{"discriminator_arch": "resnet", "model": "GAN", "dataset": "short English words printed on busy colour backdrops", "train_examples": 22605, "image_size": 32, "horizontal_flip": false, "z_dim": 128, "loss": "least_squares", "generator_norm": "groupnorm", "generator_activation": "silu", "generator_weight_standardization": false, "generator_widths": [32, 32, 64, 128], "generator_blocks_per_level": 1, "generator_block": "plain", "generator_attention": false, "generator_upsampling": "transposed_conv", "discriminator_norm": "batchnorm", "discriminator_activation": "celu", "discriminator_depths": [3, 6, 3], "discriminator_kernel_size": 3, "discriminator_stem": "single", "discriminator_avg_pool_shortcut": true, "discriminator_widths": [64, 96, 144], "instance_noise": 0.1, "consistency_weight": 10, "init": "trunc_normal_002", "residual_init": "none", "optimizer": "adamw", "learning_rate": 0.00042, "beta1": 0.5, "beta2": 0.99, "eps": 1e-10, "max_grad_norm": 0.5, "gradient_noise": 0.3, "max_steps": 3200, "batch_size": 64, "epochs": 9.1, "lr_schedule": "constant", "warmup_steps": 160, "weight_decay": 0.01}
Rows from block 3 of the discriminator of a small GAN, named by matrix and row number. Rows with one number belong to one channel. Each number is 128 + 24 x the weight over its row's rms, rounded and kept within 0 to 255. All counts start at 0. Numbers have three digits each.
Before each channel's rows are labels from the 100 images, of 14976, where the channel reaches its highest value: "patch colour" is the nearest of a few named colours to the mean colour under the peak. Only what is clearly more common there than usual is listed. The data: short English words printed on busy colour backdrops. In brackets: how many of the 100, against the usual share in percent.
# convs0: first 3x3 conv, stride 2 (discriminator.blocks.3.convs.0.weight, 96x64x3x3, each kernel summed), inputs 0-63
# convs1: second 3x3 conv (discriminator.blocks.3.convs.1.weight, 96x96x3x3, transposed, each kernel summed), outputs 0-95

patch colour: grey (47 vs 20.3)
convs0.4:164097121102117146097125108123101086135082088160179124136128133105081131149123121173113106163168155170119109150112168116138093143137148112125129130134097142146094134132147124121105130150096145
convs1.4:100102122144100157093112116147122148131117126100133099133177165144158115125173140117170087105172120108120164148122123138107111127103123139123136144131171128122169161187114115131143132117107179132109132130116116122122081156125131119108157130138159091172156123140106144106171184102138150116

patch colour: white (100 vs 13.8)
convs0.49:141138131098113119115112144141151132122126154127154109135089123082135164110132187105112124145128133136189141129096165096103176118106138106110128101149161152098134096108129085145140114130087095
convs1.49:122128147134103124135136150127099087157165156087108121152131132141114118121149083186130127154087166115106154167136154105092132109138144130065178087114115103124132142143144138105142165092142090108155095138107137162140129093130111121152115190125122104116114129127103106158109132132135107130

patch colour: black (60 vs 18.6)
convs0.54:141112086139141126094084134119121129151133155100096150142103120116104165105094108087123142139111107067127087094104154115148167126146109110171156107120111077098124120120127093130113121127141139
convs1.54:133115167121108137112168155111122067133105138130173166144140116120121125101152149169103117183148138103133098114149147116117143110142112108079159121150095116114156114123088110124125113117158090145146145103156192139145099152160142124137108087089144142109110127127150148122122096171105125115

patch colour: black (54 vs 18.6)
convs0.78:115122136116107087119140138133161125103158132134110145128101146132149110133127091114096100195175116143132139125120125128175084145137168114143187082133136126125144132150090124151153098105106155
convs1.78:112104111198108112144077164138146129113128158091122129134074158164120095088162120163134112149114106123108117119092156134129134142134099155166129155132153115115120121118120117164130135162086094146085127104112087116147116088156114108099085144118113135135150157111136103125102149123143099121

patch colour: black (83 vs 18.6)
convs0.24:137115122116117120100165158135139123094121137157105125121132159129151139158118125178131097147154115143130135131162126136152114120153104136115146211158152133129088150148107196110142170117138110
convs1.24:122116105134128138134130122149132179107101127105096143141152137119179107105123120127131179145149120159156090107115120116101131124095112111122098132144102134128154109123120122150162156191065095109106150138154089112149106084084105152137154141139150116151135132129100154164116174091120158141

patch colour: grey (44 vs 20.3)
convs0.26:140123120157139145123169153127113159113109133118102114135153133141134158143119071182149142122119094129127140109175137128137164134110118167101145199158128125096136150140130187118133139123163110
convs1.26:069155126137092127132100117127135139117057097143124117149146127120151100139146089132141179160132133164162114106158099128108081117103137106134102124148099117177149093099153123136145132140072110098115128110108112140121118098145133148147155137137140093143120137124081173118126108087126132135

patch colour: black (56 vs 18.6)
convs0.57:128125115098100105129141117144167116107111125140084118114145107132127121122120128082145096138194134168128160109107102136188142140127128146159155143108147137145083132183085138139153129100133143
convs1.57:118126113133127108109158157151167128122139158130141120128128162145113087102132136122117170111141124157118082137053116109093159173134099128103129158134099106106120095127107126169115149143099105116114147154157095106130137109136139146129179124155137129117139105151128111156125196184111120157

patch colour: black (48 vs 18.6); green (44 vs 1.5)
convs0.0:091104133111108100155121084160088139081092110153092129122107106165130148118135117137151112172167112092121144097130121129139097151142157101132149138103136119118137161121109137093120164168098104
convs1.0:117165095170154127125105090153110179129089105105100121106137162074134123110126133093118108115118149139136112151163120091103128153122106135165111148103135153124140137116144142120098092177130125112104157181125117175128111125143124119128130097114131185164121136163164138175097145126128128111

patch colour: white (100 vs 13.8)
convs0.8:112154149134114112131165174181155114119155123122130126148104121115161114130112138080095119161172162106127132137120114100148149119115123106134154120165147124128172125136121154141195094102092117
convs1.8:133112131145126097165125127159144116144148095127079189118100131119096111138145122138084145142109118060107132144121163079109128102130088112187153148130127102136127109136153131126118150115158135136136123145067115157113086098133084140120097102132111139101123174120103142123131122110108101135

patch colour: black (92 vs 18.6)
convs0.82:133164132145125156116167168142121131161166109099122135117161084126160110141106141123117122158155099140137080126127094136178147139136157078115148120112141155108121110162112110125182097141105145
convs1.82:129055121162147076177150148140157120108130111088140159137129134130133140132143117130081115086164103103139086108104128174131125116168106137120100169093140121079105164106109119144166108120126091138119129105141125122162122126140127148132142136106098152139097108100142110089128117126158110135

patch colour: grey (65 vs 20.3)
convs0.29:092116158162125133146092095144163110142138142143131117142131149149112116105088124065121104129155155124103115142096148078139170104127119110139151113146118089075163132137121099125125108084120117
convs1.29:115121115125101133106156114143115077174127128100100189148125154116133102091166115158139138147106078119137116180101130077117169126159126139114179157134135145116122100125107122119137150129134099151128099130107134164134105146142164091160102132085126094126134108136116133167114151168137136150

patch colour: black (69 vs 18.6)
convs0.83:146179121125120098122171139146116145129139133135127135130126105161165130150108145107149119153188115144148146125106101128144109144136130140127203118129124161120121165196098135168154134141143155
convs1.83:147139109148172119137124110153127077096112148105134108154137112157099150136127126165103131116175086145111106110096140118098146139181103088103121130134138115103102134089134117128105127139124122164132155120149102115107164078121083130131140121101105156154159144130146125066104120132086079125

patch colour: grey (47 vs 20.3)
convs0.19:122117117159142175107128154109112121110140099082111139154158207154136113126117091142096121150126113111122141141167141115162151108110135097156146160132089098087121145111111105107102112132117140
convs1.19:119117107127102161152072112093141107124082129069111106146111113134103090097158099100139122156146108108124077086126105097134131119080172110106136109153105110155127098137096109103128116133116105113090141100115112100120075121162105135087128108112137115130141150126130153082125128142116118129

patch colour: white (100 vs 13.8)
convs0.1:139139149157117119120138164142119108083148134099107162120110105127094076146084161119120098143130105100160121106120136110128127112156154094128177130137149132080131149061150114133127131127087127
convs1.1:113136174099107125100105113117148115123139125099085114112084111133132087162159089150124133159163136099165137119137106095074099090102103082094140109153137108127134124133133075121120124098144114137131099091155134130120081107096113119108107115129158124144131110097107085099094140106136118141

patch colour: black (57 vs 18.6)
convs0.67:118109102087087101119130138125149096119095110145123123140082124194128172135122102118117101141149109158141130111131114106168111175136155127118163123103160150167094164159103123127116130107111133
convs1.67:178110116130144144145128139131126141161111165101099084129117177156171105119104172130137113104137120166145100101116123118139148164088109138148113154162110137090146123147115143167124159158114089141125188138162126121152132102143139134128123176161111182136130135129172117146104151152133139128

patch colour: grey (46 vs 20.3)
convs0.86:108144116179161104130104137131092110122162156070073121128134108146129143135132115118119120109109124112113144111140166116157168126138146141159118101168133118146130091106119122093148133183159169
convs1.86:099096173145115145140093103104119074153093118126141147147120113138170111131142118113101140183152129072094116108174132096161115112142131096155159126122119130141122134090116095128120129134159158139146116127128152164128113141180151125105150084155147118126131136098151185118123117106090112134

patch colour: grey (42 vs 20.3)
convs0.33:139140160130138131139116110154152149144133145109182139113158144120104099115148167143126086132135195096123127141128136106121139098124127129166187114108148092152143133065124100118127091142148134
convs1.33:131116082132138121172097122107100086133156156091066097108096118135151127096171139101165122109125102125105133108160113104153119125122097125107125131164139084121112154137098092103110130112143099116149118079115128111126113119115084090120131100119106116111172099083128123086115134121129131100

patch colour: black (100 vs 18.6)
convs0.68:185119164140147129136176134119108131130124160106110164166115132132160102164080092157131133156150120136087122113122139146174148141140137141125157165142121124123079159145085123133123142103137107
convs1.68:116135117120113135129104114148171132126073136107092169120115144120148153096150099110115115120163108162168072117152116107145130127146089120107101114176110104097120114160091135130157110167104126117143173119153093153140124106139110135102161126119139114156117179143091158091126121165100108133

patch colour: white (56 vs 13.8)
convs0.6:144128173144103120141157173168153129087134101094121164086158117109094099135091134156101143164144138120127111120143145132126117100122184095146192125123151136121143133099134120122113103138121135
convs1.6:123059102138126129147105114120137085097139100083129130077140126120146109141135132135131068100194098089151109107098129099118111091141100088127104149144123139111087125110119094110137146132101131138157114110129138105139088132142117091103145113145086123152141140116130123126149133091174122138

patch colour: white (34 vs 13.8)
convs0.14:098158154175157118075153117159167188101133127124134163101098110124152121151110141100128089136137121155130137138127136119157160096119142172121166114127124124143155111149126156148163121117163114
convs1.14:103119157157087135142072084142172101129099117104152136116120127131165128094090111131119153145133115107130139118087109130118110102139102120135123137133117103116148095096125138090097136141094093142118092106154089173133128087147116120139133151166152126166112118117134132076083093112140084143

patch colour: white (92 vs 13.8)
convs0.31:111186149095129147103175115176121149145117147099103134121130142122126100100076159149160102137120149105115118104103105139141166114129133162139167137119111145127143132129093098169123143107140084
convs1.31:104120102130162115140126132106103119113135127116122118098127101142156154112109146070081130109132124130140169143148077117125129116171067147113158123135116141081084146097109137088107100144139108127165083130135109132146120146081113109122116110111110105151131177107130086092099096136154119143

patch colour: black (100 vs 18.6)
convs0.30:150148152138134123094169138114119188155139113146127146141152126095158125147119117108154138129147107169163141133133091184151151121105116147116100157108129118109144140150122157190135132109181117
convs1.30:127126129154115149136105155101128146066118101101132118136148095138113104077116119114109156104139162133105087111142105136114092097129122074130113102134110108170154116165137122105170099162136107117128138132163088131096127069130122151163119113140162093166086134125101138146126113117129113161

patch colour: black (73 vs 18.6)
convs0.13:107127111128106130142099153127126150143109146133140137146081090174158118182141121166114124182180109123121143117083123117154114129110142175140154115135152106129088124161128127126123138114076149
convs1.13:169154132118100134099057159117126115100120116111132128115114148118117109107130119130076150088102116166155136133105152115155128111138118128101132133130112120096030159130103111118145107120103114102114106153097101084122114097159117144110131156177114126123115123132137146102096141111108107107

patch colour: white (100 vs 13.8)
convs0.38:151133161102123130155124139143168121114143162098159120144117111144116118105123196090114129097125121144134135112111171102095145154131145141129116054132154127107176120145128129149119125125078099
convs1.38:139103126142120106112082089104092096109123127103081109123097116098128150127098134157145107125094142111131146117127140118106125098128111106100186105114083105119141134161129106124135143119151086101183113086097093157114139083117121105113133157151114104134105107093095121131145114122187122110

patch colour: black (100 vs 18.6)
convs0.39:099140142127173151124136184107100135130108125118106131179119120126149131141102095149078098139125108125117146117112145135178148173111079080102155126152116133112119134131109158105167134104120108
convs1.39:123081125123166119163145149127169115162137155078099120168122119143155137110113116172125145118139089077158111137147113108137125124091112100123138135147135125150141094153130114106153075134153108120116125138107138144137085130132120163112162107130104109186118176119170141088118134115081122140

patch colour: grey (55 vs 20.3)
convs0.73:111125084129094109117132119125134121135095095167168131088152145113093133088136161130133120122157179164152127156154136127103106117154174119105147114101124159194108102128116133127102121148137127
convs1.73:121107118131124122115106112137086134119149139125162095123142136149163148143127132106186084131151105122080139096146151150128128127122154135128120151145168154120175137133120103131122148142073143120155095115136133139114149138147118063098160185185103098114119134110128099136103175113157128155

patch colour: grey (42 vs 20.3)
convs0.55:112122122135099130091098125117125138160131131087148124075144156141101138097143145095121134109129177115128092143147124103122123096139137089148123098132107087138163126097123114106092105163188162
convs1.55:098136114101105164126091090122136080153108115099128110130103082073129143116139123130135087161146118112062108112141078115137108126088138115118127113160109138118160081120142106102106142118132138129094124099139126106146156136105157137135130126116122104056125104101138111087114127166138113144